A small contrastive audio-text model, trained from scratch.
Model: 11.2M parameters, log mel input, encoder arch mobilenet_v1, encoder norm batchnorm, encoder activation gelu, encoder depths [4, 8, 4], text encoder layers 6, text encoder norm layernorm, text encoder activation gelu.
Training: soap at rate 0.0024, 8900 steps, batches of 256.
Rows from block 12 of the audio encoder of a small contrastive audio-text model, named by matrix and row number. Each number is 128 + 24 x the weight over its row's rms, rounded and kept within 0 to 255. All counts start at 0. Numbers have three digits each.
After each channel's rows are labels from the 100 clips, of 14848, where the channel reaches its highest value: "responds to" is what is common among them; "peak in band" is the frequency band that holds the peak. Only what is clearly more common there than usual is listed. The data: struck, bounced, scraped and rolled objects made by modal synthesis. In brackets: how many of the 100, against the usual share in percent.
# conv: pointwise conv (encoder.blocks.12.conv.weight, 240x128x1x1), inputs 64-127

conv.118:132218126166093130136103137186101132129102121125138161174146161113128148139134119136143136200125128095100128105119085129140187139126116152136133176114128123119137127124121146150114098130120147
responds to: ceramic-like damping (44 vs 16.3); wood-like damping (44 vs 17.3)
peak in band: 500 to 1000 Hz (48 vs 12.5)

conv.227:082126124154081132137112025129150109154112126110125126153126137115124150144147132129132111125126133159124113129121179125147128135129134109098142129139126135124120121134117132126124136139153128
responds to: large (67 vs 33.7); round plate (42 vs 12.7)
peak in band: 500 to 1000 Hz (52 vs 12.5)

conv.181:113117133152137132132131108153110123126104137155099116145178141113186140127128129128140120128133146124129117156123130128121124125122138119129168099130117121129137131121029142114128129118151102
responds to: round plate (57 vs 12.7); clamped rod (43 vs 12.3)
peak in band: 2000 to 4000 Hz (76 vs 25)

conv.61:079114168134113139145098127131131191151137128134122117128130046110121160140125121144137131135103131074165158124118114159128121125127123123128121132167060085133189126131129125112103125109134133
responds to: steel-like damping (87 vs 16.4); membrane (32 vs 12.8)
peak in band: 500 to 1000 Hz (72 vs 12.5)

conv.11:124136130127119126130134095144087121134126124105123137096162145105136145116145218139189097129128132151123121125127139107107129123097127144137120130140140116162133130128140125128135154142128047
responds to: membrane (86 vs 12.8); one hit (50 vs 19.9)
peak in band: 500 to 1000 Hz (60 vs 12.5); 1000 to 2000 Hz (34 vs 12.5)

conv.170:124120144125119121109131130132058112091113107112137122126119088155129108126126110135135129128123127142158126129094131121132147123121113123128122132129132127135121102132120088117127130124151133
responds to: reverberation (55 vs 24.8); text has "room" (55 vs 24.8); text has "reverberant" (55 vs 24.8); ceramic-like damping (41 vs 16.3)
peak in band: 1000 to 2000 Hz (30 vs 12.5)

conv.46:128088135125124128125149158180134119094111137157127131222118149137005149136130132120121127140111123108127138087142176134136129128178118129143158183135127123123128122119108149089132124125128130
responds to: bar (89 vs 12.1); medium (75 vs 33.3); one hit (54 vs 19.9)
peak in band: 2000 to 4000 Hz (84 vs 25)

conv.37:147128200122133166136131134113128139113128125132134127085048135086138132098129125130123145123128123128118126077145137131154131116133105130163076131130157126132119138127109135076141095177085158
responds to: mains hum (99 vs 8.6)
peak in band: 250 to 500 Hz (95 vs 12.5)

conv.204:107153149126104129142111091137159149128122125100118099125115112116129128150132107129128092135115112036136129110123126082139088128119088104127136127130108121114139191126117115127117159151171125
responds to: ceramic-like damping (53 vs 16.3); membrane (33 vs 12.8)
peak in band: 250 to 500 Hz (30 vs 12.5)

conv.24:119101127124133137123119129140120134127108128129076121159128124129167127116127118132125145101123137124157124122090107122082091128128132183128126140167125092127125128142127096126152159142151142
responds to: clamped rod (84 vs 12.3); one hit (59 vs 19.9)
peak in band: 1000 to 2000 Hz (57 vs 12.5)

conv.189:182128138104086143133127127123174126150165121161117127128119094131128107130133129140128117116118166111195124151120128136135123128127141116129142117126138130156126130120128135122139125128128127
responds to: mains hum (100 vs 8.6)
peak in band: 500 to 1000 Hz (99 vs 12.5)

conv.75:126140151113149112132131171135137126134168128080128118132143128114126121080134128130187128126146150130120125119109134130152135111104143133054073134118147162128128127137170137136123128120117180
responds to: medium (63 vs 33.3); one hit (56 vs 19.9)
peak in band: 500 to 1000 Hz (83 vs 12.5)

conv.218:142120129099130133145127126141096131115124124129131164146127195132116153109129127127127133148182131137127146128129134158119129132141128128141138126114168107128126179130155129038124128126101126
responds to: striker: soft (100 vs 49.5); one hit (60 vs 19.9)
peak in band: 500 to 1000 Hz (63 vs 12.5); 1000 to 2000 Hz (35 vs 12.5)

conv.91:196144139130138136153128112131125126128096128145144145130132128042100140119129102137126123143153115117123126057126122145129114104086130126151067127154098128126156117113081133137122129128077134
responds to: clipping (84 vs 8.1); text has "clipped" (84 vs 8.1); one hit (55 vs 19.9)
peak in band: 4000 to 8000 Hz (84 vs 25)

conv.136:144099126127123126160119191111123128120117119131130109111166141019122115150130163130119113137105129127130115121128097125128112119123124140130131110135117152124133133190112133119145134151100102
responds to: string (73 vs 12.3); plastic-like damping (43 vs 16.5); action: one hit (41 vs 19.9)
peak in band: 500 to 1000 Hz (57 vs 12.5); 1000 to 2000 Hz (32 vs 12.5)

conv.49:129158140142146255158123126121141176123130168123125255119134124130129119124153150114123171129125124131092127127129122134139125102127167129119119130143128114135135094122123117092137128138162131
responds to: membrane (54 vs 12.8); repeated hits (50 vs 19.6)
peak in band: 500 to 1000 Hz (58 vs 12.5)

conv.234:131128114113115142134130130121128123130129131119129125131134134116189129129153091113122129136151106128131129129112128124126105095135144125171133173028120139144141128090126140143108131128129127
responds to: closed tube (56 vs 12.9); plastic-like damping (44 vs 16.5)
peak in band: 250 to 500 Hz (48 vs 12.5)

conv.14:115128128128114128150110144177134127114101133131124127128111108152137130090147107133133127178105131054126144155134126196138150129111130156094197100144125157176127114139091131148115114104131135
responds to: clamped rod (40 vs 12.3); ring (38 vs 12.7)
peak in band: 2000 to 4000 Hz (55 vs 25)

conv.57:092093091117142123127068110134108111124131126115045135126127144149136127158131149141128125108171155119128122152130145131124171116127093116139129126115129131122138137147053109128129164135144129
responds to: scraping (52 vs 20.4); mains hum (39 vs 8.6)
peak in band: 250 to 500 Hz (75 vs 12.5)

conv.44:125125123060152072141107133102127157083145120148130050129127119090119103158144107135132133098133135130118133124129135127123087106134121116125123126147128126113115131128129145138240122122120117
responds to: wood-like damping (66 vs 17.3); mains hum (46 vs 8.6)
peak in band: 250 to 500 Hz (99 vs 12.5)

conv.208:155119182111104138121133127106133255086118123133152086124130116140126085114114114174142118128124123125129128115117127111147133134123153090124140131113109115121128122136140111111125145104112138
responds to: steel-like damping (100 vs 16.4); repeated hits (42 vs 19.6)
peak in band: 500 to 1000 Hz (60 vs 12.5); 1000 to 2000 Hz (36 vs 12.5)

conv.199:141117129147197146178136090130132128137092125103129141091135136086113125135153138149081136116128126144120132129131121163152127118161131134122151118092115119118095139128171128142127138127126186
responds to: membrane (76 vs 12.8); one hit (56 vs 19.9)
peak in band: 500 to 1000 Hz (62 vs 12.5); 1000 to 2000 Hz (36 vs 12.5)

conv.102:127125126126170125122130204140146136125123130138142114192129132087138103133104125129104136125107162089088120127147149169128108095101095175127148141136103080135125126090199128133149127132175127
responds to: medium (96 vs 33.3); bar (46 vs 12.1); ring (46 vs 12.7)
peak in band: 250 to 500 Hz (96 vs 12.5)

conv.35:129130121129179123163119148125150135125100172105126134107100074170113109143142036127227130134116109129136126133117110063130112116116119109155150117151112129127137129127109127095119126138144182
responds to: large (69 vs 33.7); clamped rod (52 vs 12.3)
peak in band: 0 to 250 Hz (68 vs 12.5)

conv.0:133133136149147113106167130133160122129115126137122151128130134120111134113124108121129133182198138156120138137144112112123121125139129125133130146175229136129136125046129122127114084119114144
responds to: striker: soft (82 vs 49.5); square plate (36 vs 12.2)
peak in band: 500 to 1000 Hz (38 vs 12.5); 1000 to 2000 Hz (35 vs 12.5)

conv.158:134132123168127074127129134152145162183128129143132115107109129166134109137048134233134126124131128128151116131154133122153117127117120128147126106128143124128127185111127145132154129183097137
responds to: one hit (67 vs 19.9); wood-like damping (66 vs 17.3)
peak in band: 250 to 500 Hz (99 vs 12.5)

conv.32:148108142126146108117105126163149128174152127130129126129119073114167129126068083136126199039128125124125130098111135124118126128126155222126129115130124126116101127135110125133148133145130114
responds to: size: large (60 vs 33.7); wood-like damping (45 vs 17.3); clipping (33 vs 8.1); text has "clipped" (33 vs 8.1)
peak in band: 2000 to 4000 Hz (60 vs 25)

conv.143:107131158135085123136085134083135095154115116127073105131124117099124129143196125135138109120094132198119136091116159165141122124130125127129131131146133181127147118192081128116085147126128124
responds to: steel-like damping (97 vs 16.4); size: large (62 vs 33.7); membrane (51 vs 12.8)
peak in band: 250 to 500 Hz (51 vs 12.5); 500 to 1000 Hz (41 vs 12.5)

conv.219:135120126129136119129125110127143157114125125086121122124129198127124119128081128108128119000138123125130097113128087122127138125120200033123142133125127127158141121163127131107143155095135131
responds to: steel-like damping (46 vs 16.4); muffled (low-pass) (31 vs 11.7)
peak in band: 4000 to 8000 Hz (60 vs 25)

conv.111:131084125143138125118214108122090182128133147102142137132136131106132117127196116127158138137122105127134130116127113054096128120122102122125162118126138122122200137118126123109134128134160163
responds to: rubber-like damping (100 vs 17); scraping (43 vs 20.4)
peak in band: 250 to 500 Hz (94 vs 12.5)

conv.38:122101116122127154140121114129114124135133131140127123126131153115123075128109131171115116124128156097100114132127120107092216090135114082122036119127119131091077092082141149133150122135162131
responds to: scraping (79 vs 20.4); mains hum (66 vs 8.6)
peak in band: 250 to 500 Hz (88 vs 12.5)

conv.239:095129123084138128141108124119140132117136114076085206121121155132121140132092142124129128141182136132090121126089123169140112137120130127128132140122119132133132135179128132120130134025116119
responds to: rubber-like damping (89 vs 17); one hit (86 vs 19.9)
peak in band: 1000 to 2000 Hz (41 vs 12.5)

conv.138:121154130125101070119112121135097127143151127118127129137140134112074126214126133144132122139141115113107132149130103156086116134137120127228127127122145136119128113095072126130124172129151110
responds to: plastic-like damping (46 vs 16.5); mains hum (40 vs 8.6)
peak in band: 500 to 1000 Hz (48 vs 12.5); 250 to 500 Hz (43 vs 12.5)

conv.100:130126126121125120126146098127141128112111135162107127135219132131114127131117123128112127131132129135130159162127149129164140137190127126061125110143123127119127141121063147113121082131137091
responds to: large (79 vs 33.7); square plate (60 vs 12.2)
peak in band: 500 to 1000 Hz (40 vs 12.5)

conv.123:144072111125127132175129175130130101092130105122194095142127113125147080141131127097117153147126144131172109127158129115089109139125128120114127187128151078137127125140119166095139112123131120
responds to: reverberation (96 vs 24.8); text has "room" (96 vs 24.8); text has "reverberant" (96 vs 24.8); one hit (61 vs 19.9)
peak in band: 250 to 500 Hz (67 vs 12.5)

conv.172:133120137176120172130120130129133116129136098094124211141128088104130102121133103119136131134127124138140153158127122158087119126131130124139128128129108117134193108109140127121136128131093134
responds to: rubber-like damping (100 vs 17)
peak in band: 250 to 500 Hz (100 vs 12.5)

conv.19:115135130119124126158133140127140127122140130178168125121108159098132152059104106108130132161132133128156182136129128107126115080082136129132119105125124134039129120135137124138126132120090132
responds to: one hit (68 vs 19.9); membrane (47 vs 12.8)
peak in band: 500 to 1000 Hz (43 vs 12.5)

conv.4:124112113137181146114127159116144129128109151127124129092111131097129141127132118133107129127141139125128158126141079120159130145141134128063139109108142129127116128079180133134132126124132174
responds to: large (89 vs 33.7); bar (58 vs 12.1); one hit (52 vs 19.9)
peak in band: 500 to 1000 Hz (85 vs 12.5)

conv.154:113129115165130119122083117192147221146129083132127151133128136131122115142126142126154112123119172131137131115128131131193128111092146128093131101125137149128141150127125136138174124117128132
responds to: glass-like damping (79 vs 16.5); size: large (60 vs 33.7); membrane (48 vs 12.8)
peak in band: 500 to 1000 Hz (37 vs 12.5); 250 to 500 Hz (31 vs 12.5)

conv.180:145142129120135116116128126137117127120125092194127079132119042138178120108099141115140123125117128135132129145120124148135169138132119186121128114127176107096126151107112148129153075189122126
responds to: wood-like damping (97 vs 17.3); one hit (72 vs 19.9)
peak in band: 250 to 500 Hz (94 vs 12.5)

conv.34:067118132128111121128128140127136124126121119114131158129253100136100143114156126046129129128104122068115137126153142238130148116124142141121123132165120104099130113127126136139129126129132114
responds to: square plate (67 vs 12.2); one hit (61 vs 19.9)
peak in band: 500 to 1000 Hz (33 vs 12.5)

conv.229:140095163163121128132125158083111129124112132126128093112131125134131214131122109120154128122108140175142142134129035081100129113129124124140118133129150150127128127093131106132125161128121164
responds to: plastic-like damping (97 vs 16.5); one hit (40 vs 19.9)
peak in band: 250 to 500 Hz (100 vs 12.5)

conv.153:154204131120140194096098130103134146074110110131145148127127127127147116126175124125127123134105132089133126129131126132146128113139141132104131112118117128105127176126118109128118086117168148
responds to: wood-like damping (71 vs 17.3); one hit (46 vs 19.9)
peak in band: 250 to 500 Hz (38 vs 12.5); 500 to 1000 Hz (37 vs 12.5)

conv.187:115140092123140123107129125107122125099141093127164106126124143141138148120136141125106154106124123091108118139121103114144131106139137129163141126145123041150100164094130126150216101102131127
responds to: wood-like damping (100 vs 17.3); one hit (62 vs 19.9)
peak in band: 250 to 500 Hz (100 vs 12.5)

conv.21:121125135143166126125138093127129133127132137106128135173143141133087128196121094129125098123146100128131138177122118128108128137171125130147128126155127127109130128129090138126129128150133034
responds to: clamped rod (88 vs 12.3); one hit (55 vs 19.9)
peak in band: 500 to 1000 Hz (65 vs 12.5); 250 to 500 Hz (34 vs 12.5)

conv.214:125073186114110129130123132135127144088129123110162138129128141129138128124127130146116125126112218123122122116155133144149124129079135112117130115129094124130159122116132093085137127151148106
responds to: rubber-like damping (91 vs 17); repeated hits (55 vs 19.6)
peak in band: 250 to 500 Hz (49 vs 12.5); 0 to 250 Hz (40 vs 12.5)

conv.98:152192124199127185143129124129127245125161126156145131145113147101127144144132125130108124123157061110134139131126122077082134180120132197126138128141118121126149126120131158156111152140127128
responds to: steel-like damping (93 vs 16.4); striker: soft (75 vs 49.5)
peak in band: 250 to 500 Hz (81 vs 12.5)

conv.209:146077082128138125109125124113146128126127128142140137121137140098104134123131136120125156129116127119133104127131119120124131097132130065093101117109186083094144129127133148128128128125124132
responds to: thin (high-pass) (53 vs 12)
peak in band: 0 to 250 Hz (51 vs 12.5); 250 to 500 Hz (37 vs 12.5)

conv.82:130132126141136126111161153125138128132109132127128128083095154101121130116143087133126123117130133129111126178115125128196127117125120130100160128168127132129118129150178142129157125151144222
responds to: hard striker (82 vs 50.5); closed tube (45 vs 12.9)
peak in band: 1000 to 2000 Hz (36 vs 12.5); 500 to 1000 Hz (35 vs 12.5)

conv.107:118133109130090129149131131110128134128111141079135123129144125115125116126095134192123179115149129124137102137117112170120123097129158153114131119127084126108126116128128129135111118157124129
responds to: repeated hits (59 vs 19.6); membrane (56 vs 12.8)
peak in band: 4000 to 8000 Hz (62 vs 25)

conv.55:128169130131137131145118116113128126135129227117125123148101127069138145136127127134126019110127107140139128130123123122150123127192128111123104124120087120143128128139126173121182129126147120
responds to: repeated hits (48 vs 19.6); membrane (36 vs 12.8)
peak in band: 250 to 500 Hz (55 vs 12.5)

conv.147:130154138135132056134055139080075137104115054146132019154144118137128161149128147133145127132136149180126125106133169133126135128109127132135113121118083106128127131113124128092130131156166133
responds to: rolling (72 vs 20.1); wood-like damping (38 vs 17.3)
peak in band: 250 to 500 Hz (50 vs 12.5); 500 to 1000 Hz (40 vs 12.5)

conv.12:132149120124140132136126201119132130127127126127076129128126130105124124099135165080146130133148109127136126118132120123122127131132128144052095128099119127129130112172111144139133137133147157
responds to: small (100 vs 32.9); membrane (61 vs 12.8); round plate (39 vs 12.7)
peak in band: 1000 to 2000 Hz (100 vs 12.5)

conv.27:150138172123132138128133136091119126126099157126181093155144127109186127036126127138146135123140117128135124162130126126132155158125114129141185165117109147128108127102122147153125130117099158
responds to: round plate (68 vs 12.7); one hit (65 vs 19.9)
peak in band: 500 to 1000 Hz (51 vs 12.5); 1000 to 2000 Hz (49 vs 12.5)

conv.216:133124138107129125131145126119128141127109133125138117098116130091091116240131084120129128122130139120099116176115128145132116129104119130131128139146120114128139122079055183115129127129115139
responds to: small (81 vs 32.9); closed tube (80 vs 12.9)
peak in band: 500 to 1000 Hz (64 vs 12.5)

conv.6:111120127123137142128152086112135125127116130102170110117106158129126130124134145156127096109123131124106123124137147124139085101112095127199085129138113115110114143119123111154137134139131103
responds to: muffled (low-pass) (54 vs 11.7); mains hum (38 vs 8.6); pink noise (33 vs 8.5)
peak in band: 4000 to 8000 Hz (52 vs 25)

conv.72:131128125090119118123172137124227127148131100133153127126139131209154124114150161146124117169123130095133126075126134172132126088117129100177113135150129085132120126165102131150153145116101134
responds to: wood-like damping (71 vs 17.3); mains hum (64 vs 8.6)
peak in band: 250 to 500 Hz (55 vs 12.5); 500 to 1000 Hz (44 vs 12.5)

conv.68:121126108138122119140157083185151116151134163059148092143134086102120081136125116082151129116132123127103115125153129130124103131128092167116109121126099130129185104124111127161157175134124123
responds to: ceramic-like damping (64 vs 16.3); size: small (61 vs 32.9); scraping (56 vs 20.4)
peak in band: 250 to 500 Hz (95 vs 12.5)

conv.88:117128095146134136136136126126139169165140114110140100087126138174092128113152143126129122157123134142118133198119126136132119126144142112123109099170120131127128126156133127137132149125154130
responds to: scraping (58 vs 20.4); glass-like damping (54 vs 16.5)
peak in band: 4000 to 8000 Hz (83 vs 25)

conv.93:063127146114130157128128148142144131132095144151117133138157127169073128094127059138126139096137158133140134069124130124148129145141128126139126208107129131126121120132119123129105129129125107
responds to: large (75 vs 33.7); closed tube (72 vs 12.9)
peak in band: 500 to 1000 Hz (68 vs 12.5); 1000 to 2000 Hz (30 vs 12.5)

conv.132:124135132105161127127135131126142126128111124130125130125136133141120135143115128126128121057129141141135126155128118169132126127156125128127125117110121125159128105131127158126130123131130138
responds to: membrane (98 vs 12.8); plastic-like damping (45 vs 16.5)
peak in band: 2000 to 4000 Hz (64 vs 25)

conv.53:093136131131136129119124150166141147120122121136135153166128154110178128136024114143168124133123137139126161133129150113127130113148123131155137146128148134139126140132132174138125110128125109
responds to: ceramic-like damping (73 vs 16.3); repeated hits (48 vs 19.6)
peak in band: 500 to 1000 Hz (55 vs 12.5); 250 to 500 Hz (32 vs 12.5)

conv.141:116130134181122172125082131119134251113131127104129202128129130136128147109124125114128127111127149139126082124122118111194113123122100107124144168156124104134164128129116120124138123126178103
responds to: steel-like damping (96 vs 16.4)
peak in band: 250 to 500 Hz (77 vs 12.5)

conv.105:149130135172122118137131111107130130136127138140104135224089124143047128122138113093109120122123124154136130112117209128129151125130127099125135095131117097108121128124124117123130147142149129
responds to: small (79 vs 32.9); membrane (73 vs 12.8)
peak in band: 1000 to 2000 Hz (45 vs 12.5); 500 to 1000 Hz (43 vs 12.5)

conv.56:146152142138122096143139112150145126153117133159146128104128160096114123160093120117128127063146123135146125154128145109180131078100134123079122126125126131120125209141127180127132101136111134
responds to: hard striker (84 vs 50.5); repeated hits (53 vs 19.6)
peak in band: 2000 to 4000 Hz (68 vs 25)

conv.220:113077134179141135132135130141124148074149095137128128130130103113128132134099109185127140096155126101127143123131142136119124150147125157129119129119122117122120169118128127106147110126088122
responds to: plastic-like damping (74 vs 16.5); mains hum (64 vs 8.6)
peak in band: 250 to 500 Hz (97 vs 12.5)

conv.80:138124069130105118122124130120106114128130134124104133102160114108133140116182098148143119133141120131127125129129104145152126138189118127126111139124121132079129121151133154117128111128128031
responds to: large (67 vs 33.7); one hit (46 vs 19.9)
peak in band: 0 to 250 Hz (47 vs 12.5)

conv.62:124132134163173104148089119110126128165114133131131162134133117153126135121119142133141151124127128091138117155109141074116158124115124120130128123128123126157114124125113127112168128158124122
responds to: plastic-like damping (99 vs 16.5); mains hum (60 vs 8.6)
peak in band: 250 to 500 Hz (100 vs 12.5)

conv.121:150135126146131098133165133103131123126113099124089122105136110174125123126127112128129098105124159138127128136127136120135128132104127106117131125102102209127081118133116131125126118182054129
responds to: repeated hits (77 vs 19.6); ceramic-like damping (39 vs 16.3)
peak in band: 500 to 1000 Hz (67 vs 12.5)

conv.8:130129088124133123104183129123126131221128145141104131131128127146127068127170122113128130149130128120064116124137087126137107102144089080119112122148126123125127149127128043130114122131132123
responds to: steel-like damping (82 vs 16.4); large (65 vs 33.7); shape: membrane (38 vs 12.8)
peak in band: 500 to 1000 Hz (32 vs 12.5)

conv.134:144120119129119126155138132125134131137130127133128139124198134139195136045122080130086130083142128127123125167123131161116116132153118128079094109140128135097118118102104130119144131128117156
responds to: small (99 vs 32.9); striker: soft (92 vs 49.5); square plate (42 vs 12.2)
peak in band: 250 to 500 Hz (98 vs 12.5)

conv.166:105164122146124048131121123128139130123135145183148056121128129103128134149157127151131128130127130116109128122126170121124149126146121128128133112128091115130099193156130110155199082129127107
responds to: wood-like damping (100 vs 17.3); one hit (53 vs 19.9)
peak in band: 250 to 500 Hz (100 vs 12.5)

conv.87:102126072080139128137127110095138123120116145151157141115160133112133184138156147108122128133110149130131120124076117129134113119150150105137157132255128127143156132129127140087130131131124101
responds to: hard striker (100 vs 50.5); one hit (45 vs 19.9)
peak in band: 4000 to 8000 Hz (100 vs 25)

conv.194:173130097116113127124140126134091115121076120068144134126135191130131163118091167158130128130131124151154139106135123082161103184100123135139118154124134126127112127120141058091127124158135095
responds to: muffled (low-pass) (97 vs 11.7); striker: soft (97 vs 49.5)
peak in band: 2000 to 4000 Hz (82 vs 25)

conv.67:101125156129132124126127128126105143126188095142014201128118100070121091114172124164128138140103105131133113125129128124061131129188102133116141134132120132127133120104126122136133113091127128
responds to: pink noise (58 vs 8.5); clipping (31 vs 8.1); text has "clipped" (31 vs 8.1)
peak in band: 500 to 1000 Hz (64 vs 12.5)

conv.52:124121159129132097129129156124089128121122089145126036138125089103111137132184130144161130122126125128140121122128131145090126124134146129141135158121088105131134106147133136102132122105137109
responds to: reverberation (73 vs 24.8); text has "reverberant" (73 vs 24.8); text has "room" (73 vs 24.8); rubber-like damping (69 vs 17)
peak in band: 250 to 500 Hz (74 vs 12.5)

conv.114:152117131108134122127128129133088156125175119129128151127091118069099129077134129149115105240092131125147124128127123076113159097135129137127106116125163126123084131116126125137131128183085130
responds to: rumble (53 vs 8.3); wood-like damping (38 vs 17.3); pink noise (35 vs 8.5)
peak in band: 500 to 1000 Hz (65 vs 12.5)

conv.230:161182127115132201132150128135202136140104151123123128131136120127134097126160123134127119133101138110139126131129127126128129140132099099129126153137131128125132117123128111120109119142076125
responds to: repeated hits (68 vs 19.6); wood-like damping (52 vs 17.3)
peak in band: 500 to 1000 Hz (85 vs 12.5)

conv.5:100122121146140135176122127125133115124129137115131126125148132107119129126133104124127098125117129128122097136145122096128128130172128046118147090148104124109133142123134083119111117128130110
responds to: square plate (74 vs 12.2)
peak in band: 2000 to 4000 Hz (52 vs 25)

conv.48:068118128139189128137133144128191119149130163104119013158128100175129128163125111112146129163146113127132138159125134086087126139176150130132127095141112121126125127079114106150124131123119123
responds to: striker: soft (92 vs 49.5); muffled (low-pass) (44 vs 11.7); closed tube (34 vs 12.9)
peak in band: 2000 to 4000 Hz (71 vs 25)

conv.20:127132100122109089130145123099070128126175125131143124134111134127128117148135150192140152111106091148137176118179130116130125111116130129127171165128145134127125128115127124099128119132109128
responds to: one hit (78 vs 19.9); small (77 vs 32.9)
peak in band: 250 to 500 Hz (84 vs 12.5)

conv.78:140170125111121135183142091189141135193111146134124114096074125125088111129134119129123115127125128131123085125122119141164125126123116126131112169143119115140172144120115092091140113122136117
responds to: rubber-like damping (72 vs 17); one hit (59 vs 19.9)
peak in band: 250 to 500 Hz (61 vs 12.5); 500 to 1000 Hz (30 vs 12.5)

conv.36:114123129128150126126139124129135115126122144128126128024129127148066133096140071118134127104135131134130168077131117139166139149127126130115188128112117128130133128101140157117100123132128143
responds to: bar (84 vs 12.1); large (78 vs 33.7); one hit (47 vs 19.9)
peak in band: 500 to 1000 Hz (94 vs 12.5)

conv.65:135119134077159136133129160130151128133080126119090123148049132169107126132142069118124115134128134115126127128133145140101125148133121128125169147132103116119139127115064142120128130146139113
responds to: clamped rod (75 vs 12.3); one hit (50 vs 19.9)
peak in band: 1000 to 2000 Hz (55 vs 12.5)

conv.222:135130077134128091093128121195105132186123126082091127139128124134128127138107126148130127126137122129126124112123133128212120127130163120040150133126102128137139148137115140133126131127129140
responds to: glass-like damping (59 vs 16.5); ceramic-like damping (40 vs 16.3)
peak in band: 250 to 500 Hz (32 vs 12.5)

conv.221:135108123130117125128148135090132141130108132058100127114087128104125132132136111140181124130131135126115088126113133140128116150128136146146123120091126118123139142099186146129148076141125093
responds to: round plate (69 vs 12.7); one hit (46 vs 19.9)
peak in band: 500 to 1000 Hz (54 vs 12.5); 1000 to 2000 Hz (45 vs 12.5)

conv.135:123131137179164211115127124114116129111086114128114209128131124125144139104183128126126108131125134078158127120127135138128129156109129113140127120127052126104037133125114115115129126124125125
responds to: plastic-like damping (100 vs 16.5); one hit (54 vs 19.9)
peak in band: 250 to 500 Hz (100 vs 12.5)

conv.1:132169080155128159135141086145158138171128134106074132128133110123128117121155149107129120132121149134103121124140117107127131144203078039120116142124115181122160121132120125104124122150071132
responds to: repeated hits (70 vs 19.6); membrane (38 vs 12.8)
peak in band: 500 to 1000 Hz (85 vs 12.5)

conv.70:127128129128148123124127105206103127131116145140145101129129130115112109123146124153139103150128155063123117132138127137137212110144119018166104126114108114124138129088139130114126131162108097
responds to: scraping (71 vs 20.4); mains hum (40 vs 8.6); material: rubber (38 vs 17)
peak in band: 250 to 500 Hz (37 vs 12.5)

conv.213:128134104126129136143106065111095138130128149110121111160124127093129140124119132144156094128151129157099124156172124122123155116107128126147135117122130121118123179141126129052109118130132075
responds to: hard striker (89 vs 50.5); one hit (76 vs 19.9)
peak in band: 2000 to 4000 Hz (54 vs 25)